python train.py --encoder_arch="densenet" --model="model that answers yes/no questions on an image's attributes" --dataset="rosettes with rotational symmetry" --train_examples=48750 --image_size=64 --crop_scale_min=1 --horizontal_flip=true --questions_per_image=8 --encoder_norm="batchnorm" --encoder_activation="elu" --encoder_depths=[4, 9, 4] --encoder_kernel_size=3 --encoder_stem="deep" --encoder_growth_rate=32 --fusion="prefix" --fusion_encoder_width=256 --fusion_encoder_layers=8 --fusion_encoder_norm="rmsnorm" --fusion_encoder_norm_position="pre" --fusion_encoder_activation="swiglu" --fusion_encoder_mlp_ratio=3 --fusion_encoder_head_dim=16 --fusion_encoder_fused_qkv=false --fusion_encoder_bias="all" --fusion_encoder_qk_norm=true --fusion_encoder_parallel_block=false --fusion_encoder_inner_norm=true --fusion_encoder_positions="learned" --fusion_encoder_connector="mlp" --init="lecun_normal" --residual_init="zero_last" --optimizer="soap" --beta2=0.99 --learning_rate=0.003 --beta1=0.9 --shampoo_beta=0.99 --eps=1e-08 --precondition_frequency=50 --max_precond_dim=1024 --one_sided=true --adamw_lr_other_params=0.00072 --max_grad_norm=5.0 --max_steps=10800 --batch_size=256 --epochs=56.7 --lr_schedule="cosine" --final_lr_fraction=0.1 --warmup_steps=1080 --weight_decay=0.2 --adamw_weight_decay_other_params=0.05
Rows from block 12 of the image encoder of a small model that answers yes/no questions on an image's attributes, named by matrix and row number. Rows with one number belong to one channel. Each number is 128 + 24 x the weight over its row's rms, rounded and kept within 0 to 255. All counts start at 0.
After each channel's rows are labels from the 100 images, of 14848, where the channel reaches its highest value: "responds to" is what is common among them; "peak on" is the class under the peak. Only what is clearly more common there than usual is listed. The data: rosettes with rotational symmetry.
# conv1: bottleneck pointwise conv (encoder.blocks.13.conv1.weight, 128x336x1x1), inputs 0-167
# conv2: growth 3x3 conv (encoder.blocks.13.conv2.weight, 32x128x3x3, transposed, each kernel summed), outputs 0-31

conv1.49 [132 132  98 134 117 136 102 145 158 132 100 107 114 149 128 139 130 101 122 102 118 126 131 130  95 140 147 101 126 153 113  69 143 144 146 138 106 166 142 173 100 111 125 151 111 116 127 124 163 157 180 129 142 179 145 149 132 144 116 134 149 114 141 111 147 126 160 116 131 133 157 156 110 110 108 145 117 120 116 124 127 170 119 161 149 134 167 104 118 139 173 120 138 131 122 135 179 152 107 135 112 160  77 145 128  89  94 134 141 105 126 119 128 144 140 108 140 165 144 173 150 138 107 135 131  95 118 141 160 140 108  88 130  81 142 114  57  77 158 159 158 119 159 122 119 107  95 108  92 198 121 137 123 125 158 118 133 116 131  95 102  95 131 128 127 159 103 141]
conv2.49 [148 156 119 193 106 156 151 110 158 172 107 115 152 171 141 105 139  99 142 132 150 126 114 122 121 164 111 136 126 120 117 108]
responds to: warm
peak on: backdrop

conv1.119 [134  98 146 115 130 117 125 138 149  92 127 123 125  97 144  96 165 150 106 107 148 101 169 142 122  71 138  88 167 144 139 109 123 167 127 120 122 132 144 143 103 167 102 161 143 153 136 120 147 106 119 146 144 124 113  92 109 186 162  94  96 143 159 154 146 139 167 129 112  73 131 120 122  78 148 174 117 130  88  73 162 128 162 112 100 135 137 116 170 163 165 172 115 167 167  94 115 105 119 139 149 113 114 123 102 126 130  93  99 147 109 156 134 124 137 157 113 123 105 143 130 151 134 118  90  91 111 167 121 122 127 143 133 132 111 132 155 108 136 134 129 190 113 138 134 114 133 163 119 129 113 149 118 122 146 136 102 158 151 128  78 135 148 149 125 154 100 138]
conv2.119 [157 146 118 143 133 126 148  97 176 120 119  93 107 152 146 122 142 122  92 122 135 110  98 120 137 106 171 168 121 148 133  72]
responds to: pinwheel; three-fold; vivid
peak on: backdrop

conv1.94 [125 134  91 167 144 128 133 115  97 109  94  94 148 166 144 152 141 132 166 129 138 174 152 128 169  95 150 116 127 144 144 136  90 135  99 151 134 104 154 123 144 161 148 163 141 100 139  80 155 133 103 172  84 125 148 145 124 151 160 112 125 117 163 131 123 133 105 111 129 153 137 116  93 105 155 141  62 141 123 115 142 148 143 135 154 112 168 116 146 110 121 157 128 116 128 133 117 150 158 120 109 100 122 154 115 158 136 119 127 127 155 159 169 120 144 113 126 109 101  96 110 143 123 120 123  83 142 124 102 167 104 136 117  96 150 128 123 132 140 155 118 103 133 109 132 141 110 101 116  94 115 178 110 144 117 122 147 104 112  97  99 134 149  94 165 163 177  94]
conv2.94 [161 135 139 129 149 105 137 125 120 120 128 153 136 155 149 124  79 128 146  90 136  91 197 136 178 118 143 141 129 148 143 135]
responds to: pinwheel; warm
peak on: rosette

conv1.115 [127  94 106 130 150 117  87 117 177 162 101 112 132 117 126 145 108 140 137 118  91 137 126 107 146 112 131 126 168 138  87  91 130 120 120 105 153 137 113 166 126 123 113 157 141 163 129 119 152 114 152  81 153 118 106 174 133 121 115 128 140 137 107 157 104 147 120 115  85 157 137 159  98 133  75 143 116 116 143 159 148 105 148 102 135 118 128 151 156 115  85 143 150 105 127 133 117 108 130 132 176 134 130  71 143 108 128 121 145  80  82 149 155 121 172 137 162 124 167 164 132 113  97 121 169 157 117 129 114 126 133 122 127  99  78 129 129 170 106 123 124 142 103 141  99 100 134 121 148 174 132 176 139 103 160 122 129 129 167 112 107 161 145  86 149 111 131 133]
conv2.115 [120 145 143 128 113 179 128 103 101 139 127 102 121 128 131  68  72 150 159 117 132 121 146 131 142 122 161 154 154 105 153 112]
responds to: mirrored; vivid
peak on: rosette

conv1.45 [130 146 154 117 106 144 112 132 130 139 111 133 162 124 138 157 149 143 160 128 158 138  95 112 133 163 128 129 132 130 138 156 148 120 154  96 117  93 152 109 158 141 186 135 171 116 108 134 117 139 109 199 131 111 151 126 126 108 122 119 140 130 151 116 128 128 134 127 182 135 126 139 106 150 176 108 109 170 136 122 141 155 121 172 135 170 119 154 164 110 165 128 145 179 105 142 153 129 153 102 145 134 153 147 103 112 146 119 133  97 111  93 160 120 142 154  84 162 135 121 123 144 110 147 144  90 115  97 101 133 110  91 159 136 120 121 100 139 179 130 160 139 160  86 117 138 116  82 173 149 170 123 123 143 152 129 155  80 148 123 106 145 110 161 142 156 136 115]
conv2.45 [114 193 107 158 114 117 139 122 126 122 135 106 177 101 154 128 147  90 147 144 160 136 144 138 181 135 139 108 139 109 133 137]
responds to: vivid
peak on: backdrop

conv1.110 [113 126 150 136  74 119 125 112 119 114 124 137 162 124 154 128 131 141 148 155 129 121 105 136 166 179 158 114 124 156 134 153 114 148 149  93 133 118 117 151 148 119 124 126 147 144 116 113 124 120 153 142 156 135 130 123 142 110 122 119  92 141 110 135  87 178 136 166 158  90 115 101 140 148 124 125 106 132 122 110 140 115 154 116 106 157 147 155 133 153 166 106 139 117 164 154 151 132 122 144 111 177 134 117 119 123 132 132 139 124 117 115 110 110 142 123  94 125 106 130 109 170 117 139 111  84 143 145 180 144 138  79 204 141 118 154 114 137 121 100  92 111 152 139 110  93 103 170 123  94 173 106 112 162 106 161 143 100 136 132 123 140 150 146 136 103 107 126]
conv2.110 [140 153 114 124 143 155 111 164 133  80 163 136 113 111 166 140 141 127 145 165  88 159 159 122 143 115 143  86 142  93 132 128]
responds to: warm; ten-fold; vivid
peak on: backdrop

conv1.2 [145 118 113 128 109 122 126  91 142 121 155  85 121 120 159 125 118 123 129 143 111 143 107 149 127 165 114 164 128  88 118 147 149 123 162 154 128 114 152 133 111 113 148 133 178 166 131 141 105 134 151 120 168 123 125 127 140 110 109 107 120 125 106  73 136 180  91  95 106 123  91 123 106 118 125 108 154 147 137 120 160 110 146 133 144 154 103  95 154 183 130 147  70  94 128 147  80 112  92 154 142 140 166 119 157 136 128 146 138 135  93 121 125 147 107 119  96 131 124 111  80 176 130 101 124 142 137 167 126 134 119 134 129 180 124 150 149 126 133  80 142 151 158 152 132  99 147 107 127 120 134 103 108 132 136 137 111 152 102 105 149  96 131 131 139 116 126  88]
conv2.2 [116 151 147 166 116 145 144 143 164 118 129  93  85 147 104  93 112 152 131 140 103 140 171 150 128 181 158 129 124 114 121 109]
responds to: three-fold; vivid
peak on: backdrop

conv1.9 [ 96 124 114 115 133 121 126  93 179 117 109 121 115 147 137 101  77 125 122 155 147 120 149 108 116  93 128 135 123 106 154 105 103 116  82 194 134 121 116 187 126 171  94 181 107 143 130 108 145 150 136 127 155  97 119 117 136 152 134 132  52 126 146 180 135 146 130 107 100 119 118 136 148  96 124 172 104  92  85 123 145 127  96 124 162 134 121 132 139 119 117 136 115 103 145 130 135 174 125 134 128 113  98 116 120 123 118 129 125 173 154 118 141 149 133 127 161 150 133 172 142 113 119 101 105 141 103 142 151  65 137 107 133 133 127 160 129  79 116 129 126 139 124 109 142 113 161 119 124 130 119 127 150 114 178 135 118 141 108  96 123 140 118 116 131 157 122  62]
conv2.9 [121 144 173 177  96 188 129 104 174 134 151 120 123 148 100 127  95 152 133 124 127 108 145 148 116 115 113 112 131 149 143 114]
responds to: mirrored
peak on: rosette

conv1.8 [174  84 128 138  86 159  97 105 140 113 112 145 148 159 115 139 134 140 141 127 147 138 147 137 148 176 122 127 162 122 102  97 145 133 120  89 136  95 118 153 169 140 163 126 143 120 133  81 137 150 161 122 103 103  94 138 113 117  94 171 137 143 131 113  75 188 143 159 113 145 118  96 109 116 109 167 134 163  95 129 121 156 107 144 156 120  94 132 121 118  96 173 153  80 149 116 146 162 100 124 106 102  93 150 134 131 130 138 120 135 162 140 119 144 159 137 164 132 130 111 142 166 134 138 122  92 130 188 140 154 118 124  96  72 161 109 109 122 141 172  85  94 160 118 132 110 132  80 104  96  98 147 107 129 172 136 123 114 113 136 111 180 117  99 133 127 133 155]
conv2.8 [185 176 135 111 137 152 161 124 137 109 127 141 138 139 150 130 122 153 187 109 114  89 159 112 130  96 141 147 134 139 139 120]
responds to: pinwheel; vivid; warm
peak on: rosette

conv1.111 [105 169 165  93 111 166 120 125  91 106 121 120 119 101 113 108 156 122 146  93 158 125 119  94 144 150 126  91 133  97 149  99 106  88 156 117 126 111 112 113 133 126 126 115 125 148 110 123 130 172 152 152 154 134 156 153 132 152  88  84  94 136 128  91 103 140 132  97 146 127 119 132 123 104 178  85 113 153 127 141 147 113 130 109 120 119  96 142 124 144 148 118 127 144  85 121 135  97 141 145 142 157 150 131 139 155 107 161 112  92 141 100 129 158  92 105 135  84 111 161 107 140 143 130 102 173 130 171 154 148 136 113 151 139  94 138 145 151 124  82 115 142 136 148 131 137 137 136 141 131 133 100 167 141  92 133 143 107 140  95  96 138 159 166 136 120 160 157]
conv2.111 [128 170 113 151 150  93 124 125 158  91 126 128 111 170 133 134 156 138 134 103 119 116 192 164 162 124 144 126 113 103 114 137]
responds to: three-fold; four-fold; vivid
peak on: backdrop

conv1.83 [131 125 121 132 150 139  97 100 119 104 146 136 102 138  95 127 104 111 128 110 123  89 113 122 101 119 111 128 131 122 128  95 122 146 105 182 116 160 103 154 126 146 117 128  85 117 121 155 137 145 160  99 111 127 122 144 131 113 138 135  97 152 110 150 152  84 152 112  98 115 168 131 142 118 126 139 135 115 115 110 147 118 107 104 154 115 110 123 132 164 116 133  92  94 181 133  93 169 118 150 156 133 155 145  98 128 130 120 116 135 133 143  99 132 141 135 142 113 135 162 128 125 135  94  84 108 119 153 100 105 141 155 122 138 147 134 188 129 102 115 156 134  68 143 117 123 125 131 132 158 134 143 155 111 132  99 114 168 123 147 153  96  97 107 123 126 110  77]
conv2.83 [113 149 172 114 118 171 133 116 118 134 139 105 131 103 107  60  68 150 113 155 127 162 133 132 122 130 148 125 122 118 111 134]
responds to: mirrored; vivid
peak on: rosette

conv1.7 [131 142 141 132 141 137  99  74  63 110 151 108 138 136 141 175 134 112 126 147 116  95  95 134 108 170 117 126 134 139 132 129 102 144 148 125 155 137 129 100 121 124 131 146 129 125 101 127 136  94 153 126 139  83 183 115 112 158 115 122 115 125 137  81 121 149 120 103 133 142 135 130 151 119 116  58 127 141  86 117 138 162 117 108 148 165 166 153 116 131 143 113 145 118 143 149 151 187 139 123 117 141 114 129 123 109 107 115 145 132 139 123  95 105 117 138 148 150 116 176 150 153 107 121 115 126 150 155 159 121 102 112 152 139 135 138 146  99 132 108 164 133 128 151 180 141 135 163 136 173 157 111  95 122 142 162 134  94 142 106 136 155 112 140 109 129 155 128]
conv2.7 [132 124 170 168  96 185 130 117 152 136 140 100 127 110 127 110 109 179 163 105 112 109 128 135 106 108 123 110 124 148 131  93]
responds to: vivid
peak on: rosette